config.toml
loss = "mse"
decay_fraction = 0.3
adamw_weight_decay_other_params = 0.01
Rows from block 8, named by matrix and row number. Rows with one number belong to one channel. Each number is 128 + 24 x the weight over its row's rms, rounded and kept within 0 to 255. All counts start at 0. Numbers have three digits each. After the name is the row's rms in percent of the matrix's.
# convs0: first 3x3 conv (model.enc.2.2.convs.0.weight, 128x128x3x3, standardized in use), inputs 16-23, a 3x3 kernel for each
# convs1: second 3x3 conv (model.enc.2.2.convs.1.weight, 128x128x3x3, standardized in use, transposed), outputs 16-23, a 3x3 kernel for each
convs0.56 104:172120109131139145124112114068156086112102139136159126075114166106131123089130136136069071098115113102110091114136097111105118114147116144127153121132147113130110139126089133117126160135096167122163124132174157133125
convs0.57 098:119133113145144113121146179148152150188195150192172123110126092097110094130122119142148119119163174119115121140097125101121110119106112141120133145140124132130125140133153145106101176164118117128148144124117136126149
convs0.58 097:133117110147107134115095143113118142053118127090066141166118123184101120136138136108162170126128140112120129122118117125136068116124119123127109125126132124135128138136153116117106158134080100135158110109183095086122
convs0.59 102:158091137141085144160133133086175139170150071134177194134141114122168132121138161109123119149109113143118105121157095111151127117115110139136128133134137115118120086090129119099113114119106113149107150116119135123158
convs0.60 099:140100145115104114127140118108168135108118094103134088134135124127146134135134089171153118154143146098130105126116115149108139099128118136134132139124138119112125121126136104100152132133137157144143112085159133101126
convs0.61 095:128107155118075145141098117100141091108161091131135157153143139147121174147131167123089105134125149114091164094115115136138119102108135116149139130150117130122121122124141140157137127127159122068131109090135053120131
convs0.62 105:117119164098077112144121097144129200176115108097070131119130152149142155129153140117126147086132122132131096125117145092123129114126097119105120119112100125128118113111142135104094133136138126148115144129169092140175
convs0.63 098:093153133134169135101177147187162115182131080166163098103119153122121096132100140164140152102153169154139122117143116137149155139126170141129132162139118136132148147151111143098137128129148114075118126139125133100113
convs0.64 103:134128171128169124152173179131125103135110160131147166174146153078157159106120125127116173126127129085081103109131136120154117129128162127145140107131122109121104129095106104114135118139141170135129154082151188084132
convs0.65 103:105111095108113111072119086153153100100150134137114129141116087136096132154127148135151158124118137127095066105103122116137145121138144125119109141126128121118109123133100102128140113157171148163168098121161097129146
convs0.66 105:095155152084110101121152097146121139097093164118139154151147111122128162092097148149136164125159160138158166115109134145090094160144131133134134103102129128131148126100159142126114132097125148115138162168118132111081
convs0.67 097:096117146112100132132122103154098150121130095134160171134137088118108124097126130123105142152148128169159076120134125149108121126121129132135134132114126126113124113152181116123083108133127139119128128117120117153117
convs0.68 103:133164168082109147149157149171100139182120125143144164111116119130117147103113141143150123101107096136117103110141149106138155126127138111124119131113144105118131173112111124142145126151144100160165079107089120100140
convs0.69 097:132132138145162169124147112122092087115141142108119114132114122132138152120143114168152091135082127129131130132153094163144116110105099117130110119121118143139120088152147162139156130130124136113161125127143113153203
convs0.70 102:121097119157140178130111097127160099114128107082164133176118095153139115138146091146136149106158102139171145110131110126120125128107097157155137137148126120144126081123099129193151101113103184173093070078129134126135
convs0.71 102:109097125148119110164165132106080170171123138196098141123108155124123120121130128141104183124105202131117152140137138125110117137132103125104127140140134102133103117131137119110120156124130086096133185154077176112155
convs0.72 096:154135126131134127120123110128118121123096081124125116112089117132132138117104113121113109110110078137129170141135131121125120139144124111122132154142130130131132152150137129138142100098123112132161121122119123151153
convs0.73 099:132094055109091122114102137095087078093142118138135059122140123165115147115113134092107110142167121114118176111142155129143138133121117125125148126117126144136130121095126121129135099142124109129114115118146141152157
convs0.74 096:115093132127113084120140131133125108170128116160136105109089126133154118108106150108124148145126095095144146136133129115130112098101122131128123133139128114126108137172139097135152104130132105125116121104076135150160
convs0.75 083:116124132111110103139144142108116125114122143145147145118120126134146149121123137123129097126132132110119112130129119093090113134128117118121105135143161129140133127114148131142128137119139100117140176192163109134149
convs0.76 106:114131165147159161141111121126164138149163149112107133078146125123118124149124108149149102151170133100176145144144109129086105116107154122114126110120133118111088093106099101107129119124097174087116170145102127117118
convs0.77 094:155129125151118116187158116130104178127132116088098225122124118113117125121143120127117187127126150118136080124122103137138109108112117123134123135140122114126119115148118115120131129127101175100147178139097120149150
convs0.78 098:130130129088090108091112067134119102156144124167133111108117109145144118140130133152078127139110122117175132109092116119145137135132121100131141139155141126118120122110170095102133114124080135125096152144123185111089
convs0.79 099:121120128135080134083057093151126128128162110101147135120104135127129132152134157085151106065127126137098161106150128155135109155157130134097120146119145128127163116111127145134151122120119100139145101131102164143142
convs0.80 102:098104102120146126117135115158157161120119098133125061138117153131125115124109123102126118140108135120144173122138111124132125131135131120120124129127141134135143101097114108127125120145157171153127106115160121119163
convs0.81 104:128132140152166098141140137125191102086117154156082121126145136161120125131182131131191167117186061117124154118112138112090141136124125143122126145122120115119122101124161159141144144120151153129106156118147104155111
convs0.82 096:134064080155172167125143147121165196106087107135157066135140127154151119104111116083150113100108164120162107148152139127114139102118143123121131148141136147122128129124112146119110170135123159122106085093148107129125
convs0.83 093:134117115160129139139161123108127117099052091106106125168142126154159094116100147148161091148109166148116067120083139106133085130103117120144122123136127139127132136114130136130113129110128100159151126153143093112166
convs0.84 095:128127132104108156199131098103103103161138128141176132146130130097152147099093118121126112105196134126129140128121109125107122143124132123135126136136133121120140147143144125142126143196137121126144116127147178110112
convs0.85 103:119122113109160152129138083145200130115129181178133165096146118129177120138144114120174102097054077133128114136118161138104126132125134112107152115126144130137128139151110111139173123112123112111155172130087156096091
convs0.86 108:183178090128121126108133200118119153135137111123084123085130106158123126135102143162132086090136101125166157132133141128155154138131102130142123119137150132141144126142119141124116085125153139157131148116128127113136
convs0.87 092:136134129112105134111141113082107074162155141143161111086128120113133121122131124113160146137101128085149118167110128138100096136133131144141127139122139121105148116130153137109119138130085143119163092129173129120157
convs0.88 098:114147109096122125136147107148124136142113161109134147112143157106117152158120127122155106142096153114102132138132129129135107155148122124121120145125130148164115155130143150145144133140151111110170141110073135120091
convs0.89 107:137107096155127109131121148119079139150120149104190122103151109083126145129111178101121142128114099158108135122150162122149125142093109121094104128107144117128125136131109102124107118126138127143148113136113113167152
convs0.90 098:152123148094115060118131095150141154112135169087163183130150139132135113120119121133118157123075139124135141111140130130122116093127126140113125125127106126118144128131128114104136127129135175170165130113156113132060
convs0.91 101:135093110110062144138152126131135091121088084172109141108111129139118164142152135102135124143090138146123183103108125164133150103133115126146135134169117115124133129125118134113132113143132138180104094095165133103128
convs0.92 101:130132127086132092078084083099114134134095124156121162121146081115132144098149108130116148134154099121150164105090123134120130127094122159121102137113144129145136120120147143106149148107122139158096169120157148137148
convs0.93 091:121132095140123108115120138111127140133124131099118160118123108103112125116126131104106089116136129120126091114124151120128126118124126124112111119110113129127139118152157148131126131126128104107094100108119148142141
convs0.94 098:131129122117116141134124116124139080107123104143104100172132099124157122143140135137121136140126144167129145125130145103135125119096098097144121106135133143132117100110142118100149109122125130109131114110112160156157
convs0.95 104:122132062108141091140151108164089133178082133133087124094144117145132149111102086162134150120147146123086160123141132119131146130136112116141131123127108134135126153125115158161080131110136156119113118133174139084121
convs0.96 103:132112160160050157169150166129135090150199097164200143124109115137118142111142132130157110160110076098092080118129128142133140148120126134120118126118150124113140104149120121138127148126147170110114148187128153142148
convs0.97 094:117130157112102155137130157138164153156131146095116170122160117111127115116129114118107093096081102127080101124114124125120114134123144120124153128124147145131144147143113128108097103127127123131108108134109121118095
convs1.56 064:123089091107111107080109130104127111187106116115107194123151154132132118101089107129117132116083091115155105096111143119085094130161153169146141123113144096124123133128125130170115123112093110174225107113128112121148
convs1.57 141:072118113060100119080086114167134091139105058134127092092097104124094106100097080118117139161094136125114121130095097102110122069090094134152170145157161145154149110103102114095098099101077188170134160175161149156146
convs1.58 125:146123106188150126169143142130105169144151138172148109138115144126161156146141102050102103118087110096094073130104107125134140148158151094121122121124095104112116137179188121133189142108127128137109112167125128117095
convs1.59 098:122109107119108104185117084088114145122176143149189111130126167145131107136158161104115093097141111112143134125109093106078135122088121115127120109108121132137114157168143104149134155157143093089121115117136150146120
convs1.60 113:157096132167138133151158140107151141107109118099111056127142120152100113124115135130126136123137136151105070181158123098137123164135163136125100124141107149155133126151129137160167124109133109156108144127142117140117
convs1.61 069:090109081146109137121135124123093117129142157155190174146126098158119168154121114138117138167097123145122140113127107117122070140139096124144117126136114130141120149129127167129156175109137141090110147133103123101151
convs1.62 079:110112097112121115096146199124169164160164123130094110139147155122131125132122084128101111103122154111104168118152131122131136127116118124121112132124133123128159132129114100112130150117104134163145114128132096077119
convs1.63 066:102100116134142106136145135172126124134132109127140070158133095127130116126128141114150151112123098128090100114154079128091110127141128149139158159140138123089146117134153141106143128120144111118125162136162131137152
convs1.64 100:078137122091153155074132128165131115127130150105123170133127156156100138131123155174092136128102111180171112117135100129134111103144120137150133142126115123137111202117103150130175136114141162110107169117099138130089
convs1.65 090:155123147176142133122157154171129143152150128110164128134096097137143149141130124128108143137097128154132144157121126132114114143138135101125113129135114109127116115134148110138163110099108119116123101138129126140133
convs1.66 077:091143148120118143072095158087112108164127088168163083158121142102149164111175177156116128121114129086165150158109129136118152128136170101126098153136125145134134125140141121098093167142103086074126119117113105140144
convs1.67 135:115117139123131136107086100092099124116100134118174131068124144107125124118156137094166113139180059129115109159124113102100127112172157128134109123125104132122129104123165087085138103122097118115131131140134132135133
convs1.68 107:105125158121118112163116154147123073145094105148096126108147146088136115152135126177099171112149142152121125170133107150144137123130113125141127093135146142131109119105118114121113123112131103053115120072059135150120
convs1.69 060:099147100085089111083139173126138116123124092139152116156150120112117131139132104125171096135182115134116103116106115152139118138118104126116109131112116130127118141113137124113121108122131142129134111106096094085112
convs1.70 080:145128106126058129122127119140161138178137128105119146149138133137134136119123112186124105146090094138164157103114135150163126129095148166140135111125139134141127150122115105123116144124074140181166098089074105154102
convs1.71 131:113172129103137109115107112084075169118162175090141088139127154127129146142133126122145094130085152170096133088144068112166077097128127109141109142135102115139131141108170107102109142113133112145176117087142125117139
convs1.72 133:133131093136136140169165158090113104124118102109084089135121131151131128089085095126112135101103095113119139120128140152131115167136111186164157137148140115122125120095105112130139132126110093150184132120107156149115
convs1.73 091:116085114121136136141161132137155130110162122163170167113091133093168138147131093150147144155147153148159167091117120146125169104133144096121131108113094131119114089071083141133122113144152142094091146129131111152117
convs1.74 096:136120120145116142161163180127120133113118103109127100129088122131150109121088120096101134116120168127134144106133134183141129135109106124130126156131129107123115154127122129136128144170162168150123147115110162144132
convs1.75 093:148096084134148122104114143167112104131137150100123112129146174164137111144151147135125129131116132121149145121152152076081098138134158131133127134121121148123090150163168159135156075076124073110114148163134106116129
convs1.76 066:098074136068089125119131127107138152143113071103077126144140153127128105134113108142096166102108113105097096099096112129088162132101134138168141136159149142141146143127058167125101152153079114160160091094114112130114
convs1.77 136:107102139113160133090096091096165155108111198096130169090114126087096159110139155123136105110185055157113108136140097112111126116139161123123137123119099133122115121098165127100154107115126133133115129142183106129121
convs1.78 063:128145117136123157138147141112142143125080103100097101125130140145150144117134156077129190118136110120141138155137137136133127152110122124146148159167136130146144125150147135124140167163144099102094112116134124099130
convs1.79 061:108114122103120143142163112076128162086127093163112099204168165137146117104155124128110159130132133167162149139162167152124127137138106134097128136127120106114111119110103122155160121139125086131093091120119108101120
convs1.80 121:131095120180129141119171129088089154132118154154139148174158139157097078123152169154144068074084105137142148122149140134144109167162120114131129101107117112103102167142159114137169114104155118116107136100117100101126
convs1.81 073:115150094150120178104090115132129142096131212087063168140156152153117102161134128166114090162152158119132140109154127110151151156126143135096105095103096111131122160122127150149132109130136130144108098119107094103075
convs1.82 110:144089104153087143143132147143133164106113110105160163128139125141153121112081102106134085164080116131209178139126143152165135109119129093128116109104107100102099113111120137144142180152102161113110141130083148158136
convs1.83 125:190106146176115145207121116139148126155132168129165152132099118148105148122164130089127120140169152106187124124114166151119135134131151096123085102112108101118107131146113152169169142129134126121122125131084141118132
convs1.84 113:152160126119134179128105145150121140102143086145157142116106114174168092148160112143112143165132113162155141118122167138136130111107119132138092142129121134114117129135146108134139105119123130125116120133115156144124
convs1.85 102:153132132127109098093146119154102187196162153162156136143094114128110091124117133133162139139075172147160138119121159132105128128077134145112137165127156133152154116134129122134121116145156123112149106158118152174145
convs1.86 120:106115114143106125131129135076132094130124131118155134148139129132153186105126155136105091159102134138150151094139127145129093144115127132128129098108110136125144144149136150148121162168157096076079102104075090112097
convs1.87 091:139139088144160151142126131138165105098112115111123161152119140091135166128111119121135108099149088152196186126164132161148102126134120140138128126133131128115107111133153122133144165127076105114141120127109174147134
convs1.88 153:108166135086135146108120142138100138118143114132151084134136110128079144112122131129156092185147129183065146117136137118142080109108070146132105132144123116129136127094163118097113111096129151134179133090113137104123
convs1.89 077:086110162096105124106121165131131114098145181092150145130137160108143142129117130130116105146115102134164134135144128154138140155104160103122106132142113117152128154088116146095129094143150137086159102128119109121131
convs1.90 099:135136120124162124108129145128103137123124106177129145149157141120116133132154147134136073163114115119082125139140131114155137111126109135105094124126109137136144104120152104103131167094133130112128095126154103088123
convs1.91 108:121107131185099109156146152150122122132092152129079136155110120183124124142127128158120109170122165113085133151166137129186174149118102115116121139119127097128158110117103109120145159146145134105095066099161115133107
convs1.92 055:117112102111108132098067109077066107110085153118094143136141148106119098154174139147111131127128117156111089154119125116098121149113139148127131156134132133123124137169116158143124088121095132185151108133137105091103
convs1.93 111:121106112134130133195177142119116131104084098069124147128113126146137118106086100112088127116103107106107145091128147159126121154146125155142142134143135106095107135118108122127129123124124126160178112126131155153125
convs1.94 070:096130102122127116150194188135130154146133126095119088172146132138140160128085101171124160123104109133120178107127120179162127114117115137129131123128129123122119141133127100101129157149128110109116123129123138128108
convs1.95 107:149139101158143108117103117156148151135100182090158255107130132105089129119127120167169105226156108186107142142137111128137112138120084100095075092119102122113113154098171149155139125126128151127137154126128113148090
convs1.96 120:144117105115132115116125109115146114092127141078096174116145087101100090119131126155132148147167135110143107116116126148117149078093119152126132138142134152113126120104102150131090143163134121162103131137144122114133
convs1.97 114:148143143137163119105157105133138149160128131187158148143103133108130132113137136123127176091124192098151200121112117124095140134127185170127152175123173161138171121127151104120154140124117102137159116130153157166120